{"horizontal_flip": false, "fused_qkv": true, "qk_norm": true, "residual_init": "none", "optimizer": "normuon", "momentum": 0.95, "nesterov": true}
Rows from block 3 of a small image diffusion model, named by matrix and row number. Rows with one number belong to one neuron. Each number is 128 + 32 x the weight over its row's rms, rounded and kept within 0 to 255. All counts start at 0. Numbers have three digits each.
After each neuron's rows are labels from the 100 images, of 14848 (inputs lightly noised), where the neuron reaches its highest value: "top examples" is what is common among them. Only what is clearly more common there than usual is listed. The data: simulated telescope pictures of galaxies. In brackets: how many of the 100, against the usual share in percent.
# fc1: MLP up (model.blocks.3.mlp.fc1.weight, 512x128), inputs 0-63
# fc2: MLP down (model.blocks.3.mlp.fc2.weight, 128x512, transposed), outputs 0-63

fc1.57:111134145135115118110162115161191085135140131136114128107158141072133179105165114102119131147101165143140080090145064177220120174095141105195084125085160122130106184177037153134128117099145138
fc2.57:171111137110086140193111082073124159101080187137167167156118085152187126089122124118148096102129125102093150177131125137081161081102124133062130094155092132095137106133226122112172088142109121
top examples: flattened elliptical (53 vs 9)

fc1.470:150188170135109138142069160106158122135138124066152056148119166101137155136141159095089150138123092093184129119204189103102161121133123151110124121104135154080153137142148113142129101093099160
fc2.470:073107116108170074085112142141120127123126082120126145096161201169102095174131129095128086175095118137156136141111123109134142156103178082200147098105154129131151163090128103106153165114188056
top examples: tilted (43 vs 18.3); winding: clockwise outward (36 vs 13.7); barred spiral (33 vs 9.1); ring galaxy (25 vs 9.4)

fc1.161:123119093097125169104094116146121144135134166095115101174105073151134107155113119114112138129141102214054171076113094118184103082190147146114156097133142154068114163128126137118118110143135141
fc2.161:127131130154143068145185172100134096151129101168168142108135172138166170104132147125174153102121173120170061126146156107097138178135087134127121155126124119235156106151147137175139118121128117
top examples: edge-on disc (27 vs 9.3)

fc1.245:024065125144132149079155107127129096104092143170126160123056176064103113161154141155145173133180134163123131124147136102092163085112173079077100089136132161150161101112162147144111124106069109
fc2.245:113142120128155147116156140101102111161135114110157090131093118142091077068146174143148136127178124098090141130150104122173109129162131188174137144154123106120139121162152121165144087105182099
top examples: ring galaxy (72 vs 9.4); tilted (50 vs 18.3)

fc1.473:195161158158125087129141147143093135129162117125164152126095105143141122141161198084139136124059098113123155171183180057186146162114123131106105091065085192066154100158129102155167119092114154
fc2.473:139084111091173137119127126113091055142054174066194139107188138148123113097072140094102145159152121128112168131194121152083134103116072166128141144195140138122193079145144124122115133188163058
top examples: barred spiral (59 vs 9.1); winding: clockwise outward (40 vs 13.7)

fc1.136:100140105164153186109082166163054102120129126204129069113089126131142136147110130155113113071203068151149147093137167101107143207144172110147080139094139175091185158200170126145113144126143153
fc2.136:095095037145115194123178099171116129100147102089093078111110143143143093164115082156093123113146128215128088074170187132122168171091129154145106155114100101123117165142103064097098125082107139
top examples: irregular (100 vs 9.4)

fc1.107:077086120124172096083074079139148181167145134120076114144131166139124146117104150139138130161171140159109072147083104129146122103117158188144101098068127091096119104137123075137117103114086150
fc2.107:122178150120088162148167161094135095092128115144160091122138106118179126125165129095089151093106118114150160082168199159104142175183118042138160153163128157157138161121113219144121133166158076
top examples: noisy (69 vs 30.2)

fc1.110:138155112176190034137086065151160108055188139094133091126204084113176159098092125161153117144092141163109124102181132167167143127136162117118090112128111127153170142099176112151117164131085227
fc2.110:087144126162115160196122132154064132182120156150121124093136151132115134131110118097111145188177111093118123119108084163095116099152134125111138098127083077099162142130081137098118122120195097
top examples: edge-on disc (28 vs 9.3); flattened elliptical (27 vs 9)

fc1.379:117139132113117105145154188120115070102124132082101148209164125102134112119146104165091123112094128144099117110097116164088144131161054112171187077124124106194091110175092115139138147093090088
fc2.379:120165094140105183156125059171160163132145148161139135063090115152130111168140117172143156111163114091078148128184160129186165130087194147052094166101107176056166163075130145137108114130161145
top examples: noisy (71 vs 30.2)

fc1.158:179149094147146171163146188136137075146150188090094110087140145146099142092136100170118083140102092136132127146120209075104087126141142130113113149112125111128133108138114143096163113094145153
fc2.158:077098117097126086058153132117189200109096069157138110180082089156189119148145138133153158121113124111130139102162048131190195099153146102142153097143153107111082140148156132156120167149110104
top examples: irregular (69 vs 9.4)

fc1.197:063122119119141162100117124060081113175110090144131134144169195101092155155156155092149157127188110089123115154148197086128124180135123119101156150141147161137103166206174098184156136152146144
fc2.197:139103144180069087155111134140090095161126133166129129136113056192143100151151139148142130157069125098193140073127135179114103085116182113132106137152151169097089096077172147093122130115159118
top examples: round elliptical (48 vs 8.9)

fc1.300:119102142131120143185132144107165154140121135134097117111066139155160140140128186177062104109162110052159147115113130085134094153070093121118085086157141131165182090157126110149145149044049139
fc2.300:122128135138143101121174132147080141084135104161098121114174162095086115145135096093165199141068126180157097132088122149129136191216179100165173188106097086158045136103090179124083102206168112
top examples: many-armed spiral (55 vs 8.9); winding: anticlockwise outward (48 vs 13.4)

fc1.137:127144174133137094117141157161112144156116138155081117173191074150116178092114177124091173101138069143172114135138117068156157173163096150152160135108120144140087069118106180095181122128149104
fc2.137:121141139139148094068118118155156133137108145085170147099060114088109139160145139136121067121115137114141097097129153181134096092113100133134069137168139112125184173138141091164061131101147095
top examples: star cluster (25 vs 9.1)

fc1.505:132110116124085119151101146157117135107144129129098078138083156095160141091091089131091067126154121107214134110224131215119151092136143100158119117117150091181137149125090164110108096116071122
fc2.505:124138177144187161139142115107146107145084113137137201123120056136088091136163168160151169129103138161092087170054103104130105105111092114143126112145083152078123131157153078163164136160208140
top examples: ring galaxy (33 vs 9.4)

fc1.87:131091147110122149137161162170138117111110153155154073139164165163153168122152167101076138139164117135088092113145139110178089136130200074126132140161148150104185146191099143090126158130137120
fc2.87:102166105159150184130122109087135169158133130091107196151125121080088096162107125164141145137122107100151135120105150189085191105113083153169134136104088145172082137129162134200149105118107163
top examples: tilted (45 vs 18.3); many-armed spiral (35 vs 8.9); winding: clockwise outward (35 vs 13.7)

fc1.507:098131149180152059163142168127155117123077089113159193118097122121109156035124128108080120129108103099109117153081065147117142106141170161144156111116070126155139139167094175120124060073183099
fc2.507:109142125087086197109132110145126121124201179138126086090162112104085132133146108103167118097164120111152129104116111096131106106152080114072154125105145095098163088123148115127145165124072137
top examples: edge-on disc (42 vs 9.3); flattened elliptical (25 vs 9)

fc1.482:091145099181093126121116179126099079101094152176103158115170132146127135168098152073146107106171133163180143106128116115159131099238176150172140139170094103099117125165176135128136116179091123
fc2.482:161093163082128140087106089103155188168162120099164093140068104110147100112130096139107098137133117134117119136131119178086121138050125108098099100085169170165122110100122134117143113061172135
top examples: small (51 vs 23.9); tilted (43 vs 18.3); winding: anticlockwise outward (43 vs 13.4); many-armed spiral (32 vs 8.9)

fc1.423:165095138124189173153125138112146134071105172140118147098175165150104172175136167144077149110071104104168150164145167143145086111081146092163142144064065086153147160110192154145149139074079144
fc2.423:118144123093176095099134146127199135124139095141104087112157111149149134128161088135094101145127107120125070099116098115163113181141085172108111163121217132135164125158168112168088168144220208
top examples: ring galaxy (32 vs 9.4); lensed arc (28 vs 9.1)

fc1.181:106184137139079179126101152043086125155093128106090146094117112177100186099072125108079166109113082074159113200127163112087112115110086069101163080082110171148147124105188149133129160139096103
fc2.181:109159184101158070133133141217118103124168152145147085115112176065163079161191146156145067176124122114151110136132140108127135118131184150132066174107152101051090135137062115148151086125130110
top examples: tilted (55 vs 18.3); many-armed spiral (54 vs 8.9); winding: clockwise outward (54 vs 13.7); winding: anticlockwise outward (46 vs 13.4)

fc1.97:121138147093069113126142120143134096117112168084085136158148183108170197110105161143132088125093071133183138166124180144110169152122104173132132141088144177165081142148173103171164116137147119
fc2.97:141124101182182157145099180118139166119148111153162126095125085167089085142142070133111162148129178140132130105111088164167120125081159098139129086165089088094180145109096166082105162143166143
top examples: round elliptical (30 vs 8.9); flattened elliptical (25 vs 9)

fc1.408:104124154160108167155128128150150115094088084144126108128159152179170156093138193108086131138151109152173133147181127146121136126027105146130170143130156129146099153127137158164035066117144113
fc2.408:148124068200118048104125142148126170169124126108199190145081203144141083138127117113155086150119128048048150129129107145107135173104098152091107111163127183133101128143123079102147171118138111
top examples: round elliptical (54 vs 8.9)

fc1.361:106217140107193128158158171137134110169147143136053117127135076093154126165123147121132125134099150148156108153132128135152094135138102108087147138049111170124158111062151106095150138049136178
fc2.361:108072130148109129076115117155136190146167124093173177132126227182070170140156102086088092114170130054103161099115197111141190104131083096134121115127082118098150150143072137166182088136141077
top examples: winding: anticlockwise outward (44 vs 13.4); many-armed spiral (34 vs 8.9)

fc1.75:174179164155121107092185088096133137109118120091185185125088177145146081177135123152157126162186006139128105113155151066144124121139183112105133113099096160155165103128145123110139107186155130
fc2.75:109178117093208182201139123119143101097126115145127115065073096103136177115150092110147120125149117119169182179152099110096151137106141104116137118160172119121131119134106184134099132084056141
top examples: small (66 vs 23.9); edge-on disc (37 vs 9.3); irregular (28 vs 9.4)

fc1.82:099115151137123122130121194099136084158103129141139153078154178117159057128102116145084103120113050112117154145140140154171119127122116133176079104123094151132107123110143155106087124124083193
fc2.82:166172128142111148091133085176136163108144142168080130215160120129104194153151130119170141147122182170159091138155141081093167116152164132123161145119175142091119152151119101179174093169162049
top examples: winding: clockwise outward (54 vs 13.7); tilted (47 vs 18.3); barred spiral (43 vs 9.1); winding: anticlockwise outward (37 vs 13.4)

fc1.503:065119172160114117131121134122128122191123111147176139143148192176171155175118174105136159130159088106110149180145123142082132175173144091142070159107111153099124081135189118153137094162115134
fc2.503:075175103129102121180188126122128072089093101141122153152123065109130159146153165133104140153132126105154094125113119161125111123109104079083158099107141163120089155151171181140147132164121096
top examples: merging pair (95 vs 8.9)

fc1.33:128116161161105117110088089108132140120133109082131108153115132209086159167167146159156152147125151169124059167123171124177134085165125141163089123106120181144221126147084145135180125129089139
fc2.33:100102082117136115090143148138104128140118127146093153118148093077155097105062156107047099103099115117142158095170097107096084124106171106106147105175122053099032128125117099106113125122173090
top examples: winding: clockwise outward (40 vs 13.7); tilted (39 vs 18.3); many-armed spiral (37 vs 8.9); winding: anticlockwise outward (32 vs 13.4)

fc1.27:139111161068133021147125124129148127163146114132139148125172114116136150084151103112116136125185102108164142127095167140150094143116127137148165109095142194140096069145132156165173060160110110
fc2.27:099182138185151201118096140140067112116102140142129099134088159152076144122132170090098168101095084126138157134115111111060173097136122117153123141143124118106152178098163095081113239140159145
top examples: edge-on disc (29 vs 9.3)

fc1.24:132146097146162146132117129100094117145105145087150127186118151179154131128194167149112182133198164094180127136113172122099131147140079067160141118114123064116100077140129095139083106097138087
fc2.24:117154174060125114092117143122087116130120117175117082044104150147099119136091116101091064145106089118151098126146112157109168089111163165120155121134164156158166180178148198109164072153185142
top examples: round elliptical (72 vs 8.9); flattened elliptical (28 vs 9)

fc1.77:130144133089188135159117081114128148086094145091138166160046176107159154142118129097150141123135120117157183114178126102117139174178103163104067121077122127150094104108144188208113125112151114
fc2.77:112116110183065123045161154139107155155161085149106086067200100109106048130148148152123119152148118131113092119077153139104171098093153090127166165150118134105151159123093049099150157117119142
top examples: ring galaxy (25 vs 9.4)

fc1.159:142135160132078136098103129137183128129101063103108158108117133184141090152097147163115137129162116145158159147158160098141133125193113156159140074104107084140106156114158206096122088086130133
fc2.159:160156108110151107119104160167050181102152090138131140154131155152091111137146136145150096129127162138162130085088096095116093144093179117137133137191117127134199098147128102116095144136083168
top examples: round elliptical (39 vs 8.9)

fc1.410:101074128121130117142165153073195151126110127154107146128128116178107162166150148184152162098094119087107114113051075088190138133052159135167118127149164165148181096128135152120141099143118103
fc2.410:043093134167090147121174120162098158119140119074158155109155214111112093081112134058044082147143113121142117115159163143079059128213122146094129137128054057157089124140129119131122095148141121
top examples: lensed arc (70 vs 9.1)

fc1.166:106162162165126118148116108163076098132131136092115136126114119151117149112113124131067125162136159157179100144108151168132135085083154168149060207151164114128143131211171101133057117148058047
fc2.166:108135065119092154094161157128114132114183144155193102147103158195087092087160157126130128104141181135140160144141154147100136088163155111099133145135130126157137096069113114157169112121145096
top examples: winding: clockwise outward (44 vs 13.7); tilted (38 vs 18.3); many-armed spiral (34 vs 8.9)

fc1.400:147113100173072137121128153130113150121102149109093114100130146127099183117166090191114099120114129182171134157190169072143169124134108102128136132116177071176149103163094124158154113105138093
fc2.400:106132116051092123071150143104096102158121068166099135103135102112152028115130217129097091122114162145126108123107095165161090124112164153119139152134089156102142147095134158118094123187113125
top examples: tilted (38 vs 18.3); winding: anticlockwise outward (31 vs 13.4)

fc1.132:122119110129125131161119182099084081088143111149187184119198036120157158177091100084110103113110113067146076147105137084173069117158154140194109137091112160175116165113139127131173145123179162
fc2.132:132170098144134131110111129110108194125078066147097115116100142160128135086119140194157197105122126182104145113153153153101153140132106101127159142135132150050107119079135092208104064157096144
top examples: irregular (33 vs 9.4)

fc1.487:142059091147122102147151067135136090090101115100100129105161147107165082126106083138142072125089135175130116105085141121162119126146126140128110107076153169152102106081117141146174151154184147
fc2.487:156143155144127124201104155112146100107143165127106045095120136038103129116144079135094098154141130145097091137113089115120120148149178198136147098148140129114092109121132228121225136129142089
top examples: small (78 vs 23.9); edge-on disc (51 vs 9.3)

fc1.316:143115146129019150160101174143185151189117092113132106183113137136168140148146116130090087078149105173126094122121133177172150155092102096132141096166162131105181100143170157121103090125122174
fc2.316:121138082126200158074130117095115094097164133165091163083213072102113106129083164105124142131129120119119131100145110058073096115139094195139111176101148121152069168116127055130121151161139140
top examples: many stars (80 vs 34.9)

fc1.187:193116089119116124177113077104184145118040116149108071130134124140136131128118120082088096150203132136114135129169053135131153140127099156135129129119155093132116124094142094123103093079100176
fc2.187:090108104180144173078156088155080092189162115088145105166074146154134125137106128170139094071072051142124122096143122114079086083179117149154115095092135110097087113187130108094139141148119104
top examples: bright star with spikes (99 vs 25.5)

fc1.31:101163112172139090171156167116180130150146127100148141146197086144114149139147129162193158103067086138154142149122107126104144102115128104145100150123156078140106118143129079145187136132148146
fc2.31:146079085170156202152056156176129136158143119157096121134116161126187112171110111125085118134098172072124113116137046108174120116140135126124057119116074100120101138119110151165145100108133152
top examples: winding: clockwise outward (34 vs 13.7); merging pair (26 vs 8.9); barred spiral (26 vs 9.1)

fc1.241:101126139099180202124082114093108152094111172181073159144117080146188123123083175157096110164152186157151120114069177138092099098132115101147132110142112176116122132076151127083103110100114169
fc2.241:123116147091055134131147112180223152090121108088202130117133121099081121137134130110118078146131100103142173127146184156128206083123140131109110125111153093086104149160114152122082091113141147
top examples: many-armed spiral (54 vs 8.9); tilted (40 vs 18.3); winding: anticlockwise outward (36 vs 13.4); winding: clockwise outward (32 vs 13.7)

fc1.5:139087159134088125139122125178153125194137088077173085108112119161125103105158127134100186102137046106142109136156145141112125115052113098150124142118147127118147128180099179095107083142153153
fc2.5:182065147156100152136117115114125101087051117155087144122160143189144102127114116158086138108134099095077126130156129112089115124130141099185097158205114151127079100153140106131138115135109083
top examples: round elliptical (79 vs 8.9)

fc1.356:140162139119178112142076115105118075125179190133126189177132074147162132125168205103076137139137077149098145133150095153060105156123178102112099174146101147099182131132117130081085107099084197
fc2.356:158155091080121171131167126150151153166133060149127044100177145162107121136100089177132079114126158123149102112064081167124163103138083165129146110096130096193072173148171105165175140149131085
top examples: star cluster (48 vs 9.1)

fc1.258:161173120168118118057112116118141097119079123056137151182130137181187086132123193055117181149145118156138171178139165144127137138106101141122119127106146137101084115104172081125120146207100147
fc2.258:117092154158117109121125162078125065171136090088197097045098145161166145174153117078132088146204142142125147117145118133128117131123172092119151112123139140166162149099072148082171172088170087
top examples: edge-on disc (52 vs 9.3)

fc1.34:126133106114135092156148097133137118196100127123098122068115140126102086190117063104108120095136137140115163115155144085121097144174138146141146119132133129123090112184086149047150142127137108
fc2.34:156120151163124172115120193132121120085136079190166135172122127162129120071163164119122141116146167194146106123086140151129172150083094089100123110170103134116196130094169141140089121101154137
top examples: lensed arc (33 vs 9.1)

fc1.243:092120089113163070180090126104166105158162115122097100099124155147128141128120097114089118119160143212160161183154175120149087162070072085055147078117135132134114121074115124177122111157138122
fc2.243:120102151068116147057080142144087113119104096169175113167177143090185122148060177116155148099053126134156097128119110155127128131196158161107156114124175106084160152194101156157126138120149133
top examples: many stars (85 vs 34.9)

fc1.171:117171091105115185057121117133128169123118167105099070111121170165145092103110139126143096131118050151093125168110140147148122135104157096066096128085083118121138082173059173173137140133174152
fc2.171:170121158129138088162091104099148090121118065133146157190114113071124130109140132097133155124115163140148142097149139077107110102132124173206131126132175111108114185113198078080147111084102096
top examples: merging pair (28 vs 8.9)

fc1.32:134178168101189145160116115140117100111137143087137156094079129183118137107160192103086141118128120098163194136162124112118160149121111110088095129133152127128114050094064138094096106070123161
fc2.32:158090162179120156102126120124112157133167167170158101135145117136097177089121096104158086181174138067124126110160129121111147166122071107161157143132127111134220170126145084134172146102165108
top examples: lensed arc (48 vs 9.1)

fc1.153:066150108138153104116087068145107182153119148158165145142164081097138209148168140152114093112167163169165136140123157140145165113146133093078148168096146119174164105033109149146154077121046094
fc2.153:126112148118077169062126109073094142108115183142111130112225111126155124135137082120120121129141095097107106092164170177098121141149068161138176182084094089181080136089062155126148114148107146
top examples: many stars (62 vs 34.9); winding: anticlockwise outward (44 vs 13.4); many-armed spiral (28 vs 8.9)

fc1.127:101118121120053096099169164203118100111087119133112091182079113078141135115119133139121147079142164163128118113092160121128161120172154114113132061116144130161067155146034171126124145061124157
fc2.127:157112103138204185130117095073121120151138140138170252074190126166115181180115153143166112139152116160068092138174133145117093122112086122121119151134114106074180151089175099181122102164141093
top examples: winding: clockwise outward (37 vs 13.7)

fc1.191:100147165118118156132098108140137087163124129140131149120111109055146134146168084067063113144111109162108113116143113103093151075128123130094109138118148176124184133062158124133109174147076103
fc2.191:149113154157117132145117098129119109216147106144130111162120078106096110145091185141151152099136066136143106103123108158159166106135140106137157098138186092156137148135152096120117101153162086
top examples: tilted (67 vs 18.3); small (57 vs 23.9); two-armed spiral (40 vs 9); winding: anticlockwise outward (40 vs 13.4)

fc1.321:122134121135156165092067161115163117088120085106111089126124111175142150111186129155108135167115114090130139132159188083101056125144107185141162190129114184109111113154132148085126093112100145
fc2.321:188154162058161097109140129146125141096126151154130123232107088098076115140121121128165114114125062125115158146160124168128150142136129137133129092143093153154146129108099122107105063121182137
top examples: bright star with spikes (100 vs 25.5)

fc1.1:081158118140171123156184154147170146164143180132043143139116060062174103142136121180121088141173115128140187110104150111124070098125150140119155103129096163127107117108123131177101102143128126
fc2.1:174109137075140143137165110099112103128077178107170064085125116152087131127089128167183124129160164078136120167103159074118131165129090122169063128122147125160163097159098107151088171092173129
top examples: tilted (40 vs 18.3); winding: anticlockwise outward (36 vs 13.4); many-armed spiral (35 vs 8.9)

fc1.292:111125107123156107126148144178105158074114091096127125164167110140136171078078122154134078177112140111114186152101137104112145110121152117102149137126126189107124077073193105114068128174111085
fc2.292:170080151127083148145173136081190123103174123162169104113130097113126070113134074139113120149112154076068092183101078105130132106115168144195138107093116125191131162137143111094153154093142150
top examples: many stars (73 vs 34.9)

fc1.348:124134045110159114129141106141133079121154118076107159138149134114150130109078144098144164121137084088109120088090145106107111158185158036101159092104099162110187120126108134109091125159190092
fc2.348:115134176141098168145111116155143141152094130152081151135157166163075133149197110156136087137186125156101141147150129128143176093090088178156092164131154103150040166120120139122173112081107148
top examples: many stars (77 vs 34.9)

fc1.133:096126077115128139121193092122101109122131103169124128164142156142094155120107123155125062127109142165118096159205177159174150163139146105103150110095084127104082110159096151135118101151107190
fc2.133:104088167084138129125140155132107149152096051132168176122131055138133102156147094110120120163146105151134125057138105114078145145102128102151134091173169093143218141125157067163203176141182080
top examples: many stars (66 vs 34.9); lensed arc (27 vs 9.1)

fc1.402:154058164113094160161109234110130093186136187092084073062095166118196115080120140149173178112128092122164135112157136103112139129126174112126150130160163160072123138109150147189158075111133114
fc2.402:128140111116139083107102068169094147127144059145168130170141130086077097141113152099140094115213141140046110115099171120129139145147135140115117154062150108200144135180116127101065148100170166
top examples: winding: clockwise outward (56 vs 13.7); tilted (51 vs 18.3); many-armed spiral (46 vs 8.9)

fc1.462:158120120093079137137107138136152118144101138147156078191177138089099026087121124144195127149124129145124163150152130107097129091130144107153151144172111145168119115089174090132155140153137129
fc2.462:115088140144175083133124129115061093152159108092110161054066136148158192163117095144067100074178146127119099143120169146091117121126125160086092092101118098096167150166075165124124098119119139
top examples: two-armed spiral (47 vs 9); winding: clockwise outward (40 vs 13.7)

fc1.64:137074101086115197095106176107101127197136107129167134145121100167120109173174105105158185112094205174153135089083113116115132115148172126141174155101098140139160174159056189135131115171138133
fc2.64:146158121112135103144097043145134157118087183133097117119137129071127155112105151153085051125173058089095073160185160159141085087113092139125108098188148143144118065089156071088133155081136142
top examples: many stars (92 vs 34.9)

fc1.84:144080126120138135100136167109096138160108162171203144155091140111105110081089168202138103122154095085072115154117165121141105133152121112065177075121135149120114147056115091153121201101094076
fc2.84:091171145137156123142150087113210144118141100083072126105193151155152130221176100040109146150137136141182132099125156122080134122123142149174086193161124154152100126179105149171110047144144139
top examples: two-armed spiral (28 vs 9)

fc1.16:149105147167151124134117130120159118131093113136115155152174140066152173126145167112112108149184127164134056092138150175166114119121175121092164131177138152185123156110110090091114061148159159
fc2.16:156129140148123118105106142172157142145177128189160055098091098099119049133137124157135149129132087078140104150215128124092201127110136147142136173168185120164164107089154142142139179138185131
top examples: edge-on disc (74 vs 9.3)

fc1.174:157193072137109178100117124140143197162081148104169129148143083076120108176122160109105172171125115103121051140139180104102113102089173189097159137139086046151105153135133134129114141098076144
fc2.174:122097172138150091117187119154149098087151128154113135095098099168120114100160120108130068077132116183111177140096094126110108133174130131198101095133160208098153090108105115094181108164189144
top examples: many-armed spiral (26 vs 8.9)

fc1.59:152078131138122175090146184096075135178103126112178165087133135094105156156116143138149102104105137123161137132128115112133089100116186101156108115135084146154101170128062135052128090133123045
fc2.59:117124094105141118132072121158124080101107115132160166122172127143073136112151147180046159159116158087114165110186144203138118153194074148156088131140126098172141115121083113204168167150185190
top examples: winding: anticlockwise outward (33 vs 13.4); irregular (28 vs 9.4)

fc1.179:131150116168116094088125198178122116116105105094112083109129188130024090087099080142125148108168110112092163068136209134141154109134098122154074128142115145146128148117150143108108138136056099
fc2.179:072127125090164143124146106111109099111130190156134136156130115191192134174126154134173140134023179118131125146170068113155136152155149115075159184146131133148108121144118093156132129112185154
top examples: barred spiral (34 vs 9.1); winding: anticlockwise outward (33 vs 13.4); winding: clockwise outward (33 vs 13.7)

fc1.50:192146102123159139120130077136090142135107168063126062139153163158081116131145127160122127143134074115072178127165177111097170140108076132147152135134143116139153137161142151133069156159125100
fc2.50:143102109158150099145129098095145151123154146135147167131150157119116159093148087130169101113200134100120174114134086111151097126175069081170121156133120171101144114104152095158153061103133140
top examples: bright star with spikes (52 vs 25.5); ring galaxy (38 vs 9.4); lensed arc (28 vs 9.1)

fc1.351:188156143127173134109073195121105145103104167134018150145187129119111165138056107078106142153090141111134169119162169142097126151199113160071160139075146161071115085092149136212120115127146155
fc2.351:083155144149130164117184060123129127168109117121202085145093137127137089120216184135130099108142074156108166125132134105125128130074148090158141178186163084189111136132113111079154142150116120
top examples: winding: anticlockwise outward (52 vs 13.4); tilted (47 vs 18.3); barred spiral (39 vs 9.1); winding: clockwise outward (39 vs 13.7)

fc1.263:130130111155116146117106191094107111131130093117117025113128121099168153198161158123152138132155077086116135127132138098151110100151114107148135137185112041124162167136132147147079131074195144
fc2.263:142092129094175141119165091092078115132138111158121197145086141187118122098089065099111147194084158157127137181087131169110126167076152183075135063115074127089113123133095137120147119162115174
top examples: many-armed spiral (39 vs 8.9); irregular (32 vs 9.4); winding: anticlockwise outward (32 vs 13.4); winding: clockwise outward (32 vs 13.7)

fc1.369:121169147127124100096169101165136081132102109123097181067065095135107192118109153090152159103096172073198155133125095114046195170090149174148185111131159108162091121170123122148139145202191099
fc2.369:153162139162168143178087174103112200172174111149173102163199143179199118095175111156081116181152158154081129121103088186181100111162064114136102147161092101093202151097142135092113125152092118
top examples: edge-on disc (49 vs 9.3)

fc1.221:169146161187077104135093099099129133151160121121137113157111163132151171092138157083120096152128204157167166166102161146120121096119095097100163128136062206108119120141090076073101075187085101
fc2.221:102136109144178127104105141101134128136109088115133172081090078092144117115147110147165105129161107195096109074183113135175117163140125159118046098131123147100124157124195074131088133175200138
top examples: winding: clockwise outward (37 vs 13.7); barred spiral (33 vs 9.1)

fc1.466:091099137195153090133120159097071115104129098119114149115120099148172177163118168174137084124113160121097171167109080172092148122156124107157144162131112075087092093161148103095141148152133131
fc2.466:118118127121110160132116114131175171093124138204093157139172173113131124134126133134168169087148082063185112132170116135196124146095092105068157153156121163142147154110099102113066124137133144
top examples: merging pair (72 vs 8.9)